config = dict(
    arch='mobilenet_v2',
    model='sound classifier',
    dataset='synthetic speech, music and everyday sounds put through simulated rooms and audio effects',
    train_examples=39062,
    gain_aug_db=6,
    time_shift_ms=100,
    n_mels=80,
    hop_length=160,
    input='log_mel',
    spec_augment=False,
    win_length=400,
    targets=['source'],
    num_classes=4,
    norm='groupnorm',
    activation='silu',
    weight_standardization=True,
    depths=[3, 3, 3],
    kernel_size=3,
    stem='single',
    expansion=4,
    widths=[128, 192, 288],
    label_smoothing=0.1,
    loss='cross_entropy',
    head_dropout=0.2,
    init='torch_default',
    residual_init='none',
    optimizer='soap',
    beta2=0.95,
    lr=0.0046,
    beta1=0.9,
    shampoo_beta=0.95,
    eps=1e-08,
    precondition_frequency=16,
    max_precond_dim=1024,
    merge_dims=True,
    one_sided=False,
    adamw_lr_other_params=0.0011,
    steps=8500,
    batch_size=256,
    epochs=55.7,
    lr_schedule='step',
    warmup_steps=170,
    weight_decay=0.1,
    adamw_weight_decay_other_params=0.01,
)
Rows from block 5, named by matrix and row number. Each number is 500 + 50 x the weight over its row's rms, rounded and kept within 0 to 999. All counts start at 0. Numbers have three digits each. After the name is the row's rms in percent of the matrix's.
# convs2: project pointwise conv (model.blocks.5.convs.2.weight, 192x768x1, standardized in use), inputs 256-511
convs2.14 094:482499469478396529574495444530479508599461561528566467462502474543483482574569470462467278552558448463449531578631489541537573555500537506444476409462491505489548499521419500525537488533507446537477503542513484574516552489498489468441556516441523500461565422474520513550526579502468542511542503460571561532520388504468515400481528478499484473515574452413472395518484482511490482491407437480506407526474526558446455546442492514543536402620563542530521573494334505525564440555443502484488498505478442507429489415450497487534481535451496502554551527465488589493533485440510478448499536442458519479531525483484489457487489521440494423502562512501480486495464421575470447521497486482494533513499408532496504493535471524506487540500494475567452516517616602453552419416473476
convs2.15 083:465500553435533447448458606503460471516542507422534521538456475412410470562419562515514482438545482457475487632458461570579532476546567413524525476478512498546594477583407553578542484525498575534392571584505497545365453455416488586507527537495591523635501503469442596565468422561531534429462510465509566555485483497467533525461436496500474588458515527430579527493510540549485581498479395543557522464498537403454525482448496443552588492443479456484509469503394501508494534540505503475560495553492498567594477493571484445515498572474426554476530487516476467438508551526525475519552503493501505532550469495540369471503444471637498453491432523531560527443528459488447510397515539421497447493404458484487626500607502553497456526513388548574520474534406546448589532483583565
convs2.16 080:558510494464462477496489399577460493642508515551525481551499515491553506427521462527535434457453439592428499470489491559452454462573474493467524450461486487466502536419507424393476537533495474556565378483495455520466431497476552505591477552476505566445439481515578567432544495538487517532507519477432473483485442419467543518494507511524498406461490499459476523523543535484498422464546499516635441379479438627545524481526525457521453565440512462491536514547520504487541438546496457477512547419483545454319543471522609632533544477440576499530520534467468443481431569464424568476461467482507462475518635472509468513509424522586526382458510455480547518630512530538439482547481507531542558455470521554474517566491520414443540468464542507536433485494548472532498506479609406
convs2.17 098:581575504475489517482489435518479434481524556475514468489483543472523488511529482433526642605491521465490507554555464477490554421518581482423578442551477555570508525473536513443480463435535508494493476499564603457596506535492498514447508529449529550555513483513454594452469535496515551446533575561443532553601530516474520450471566536445524572543555510555507497509503486479492510492457487505604489613482499694618497468429480546589507559563550511519506473490449496547467543498520494549478470598517475367486548391405510548431516596550530396562579437458432491481564555524532542467514490529610493539462545511570505471514509517419557548447466529541485533436536517504559504582484481415441530562560499490520580549503479546439454530542474602497493548559593444411405449464485498
convs2.18 084:574498548511534487529485520502501508454528517437490489557488459464474443491533491500447547526505572487586511544609506417465474504417460506546565518430470487504425478583554542523475514419474536541507480491499456435502544522556505455455496492475397485463506569498492527406535499535569425510514422488506394424480511604426409466475556388469501590434542420476539544489541521525592552477497422497511516550567526530392478410413523540551510444456520519490520396528510521487597507506457497512481468566492486580448503347435556567433540495474565487436508453506503513446482475478460530461426524533507463472515574459505583519442493517608550567543534471465449467509461556517528442570543544469559570528468500597542509486461523486475554503498467632531539500535504361529528426471607488
convs2.19 100:596524531488512468627504515443510413463478458518462486502507536544547493495553527507511453494531480514406542477504419551518530482564562490588530446577489495460498490504513566577590490487495481478487574541411429511528580592517482573558417520533630481447550410513457414505525417520493521481512447510463479563488539429538479510394488542564468520491608513497506533513495509516559478508528538469464471476507480425474542470481562426492434485575494509516482454497489491480529492528474500506536545567481439572478468414479515472409504565496458475417504553539531434511536419374508553480494466501427463421469456495422544449485488535434510432537475444483518490518530536404571612507416565529528569550500478491477510412546526541505476448543449557483406550454560388456487475489497486
convs2.20 090:514516457513507588485537480587501414450445463371563508498490549516432496512540450492516548593503510462419527518362504515503430494395524421520501450453493479410459486529505617414527499454559514552426484517534430506584410469505486498465475473475561520503445457463467514519592587523462433468538468564458529468427546410459512570502557475526471482606482570502474508378461520472503482529464566472568444450530466520484502523453567483467500562581490487513478556462452432508409491545498505515506461499427438441506574586450549469461527447459519492462438461549474386535449651511539511589528461457480462517521489477384552572456500416416489521543495463487530534554502529492462495592452477507635487494547478535515466474468456478516483509455567554504457503519452486578450518508538456
convs2.21 109:477475610535538530458435526549472476509529518444503513482559480553427487490526448472540433523493522521488498507476523480394446400444556512499483553522490550488433507387515483579425509457504519441603524538523586465545511558481514467539497467572475510559482466507457424448468524529543447548525490475593450424456523484507551545521439471491591512524484481535515525492455495481500545477528532504517473474488432525472520453469473528465436521441476555518476541432406575495485480422452507372514564497538520470440546515479515546519501519429475489555522537456486583473458486450457528570516539466557355561503442435467550471475459509526508490491556482498505556544510493494534546555532521562597571432434440477455596496447392498526412557511618485452482469536415554553388471549495415
convs2.22 093:458513521507516568471494497542516363526472472529532472493447556473576498576537467527472474520504486497532565475455417488528563425546506463489512509477531447529422513473510483541535585491476516455436469529424507547476471524533499509532500583411504426511533516394642624522547543528637560466501532422453482505572555581490480474437559564419554493456487516436531539361509540515547519544460481445614377490471548487488511587402465432496549451533511504534498600549567448558446510497509512474417499544516397368457483476545459500389466481446476587444502535552417498483408499514438521529489493514478502471517442426574453514461439565468476467504540519535544495546535514415509531474510509456539534468466575506459580470422547498504499420510457465422500459465409486440473549518499588
convs2.23 085:623497416485526513396491488558502469520485558455513515519498565509495465402526447530500495597503485586369432558533469474498570480574614436549428579491561529463503483483457523467499528507474462554437507547440531480549552474543553494528520493544435446429495502548467418492528433430460387517540501512569455569458553494483544430508482492446509464469482537431531479655532461433454516514586562581598444535503454515550499548478541496408481478456522519453458618461442486455521498570477493501493445492474547541520469666504600492504529544569560497463463510477506391541526462501562481526435567498533467465463586536417519522454553490492481438550537475465508478541469456474495417491502545458480501530527468512377507493537509428469509503497589497514463423530468546539528530509547504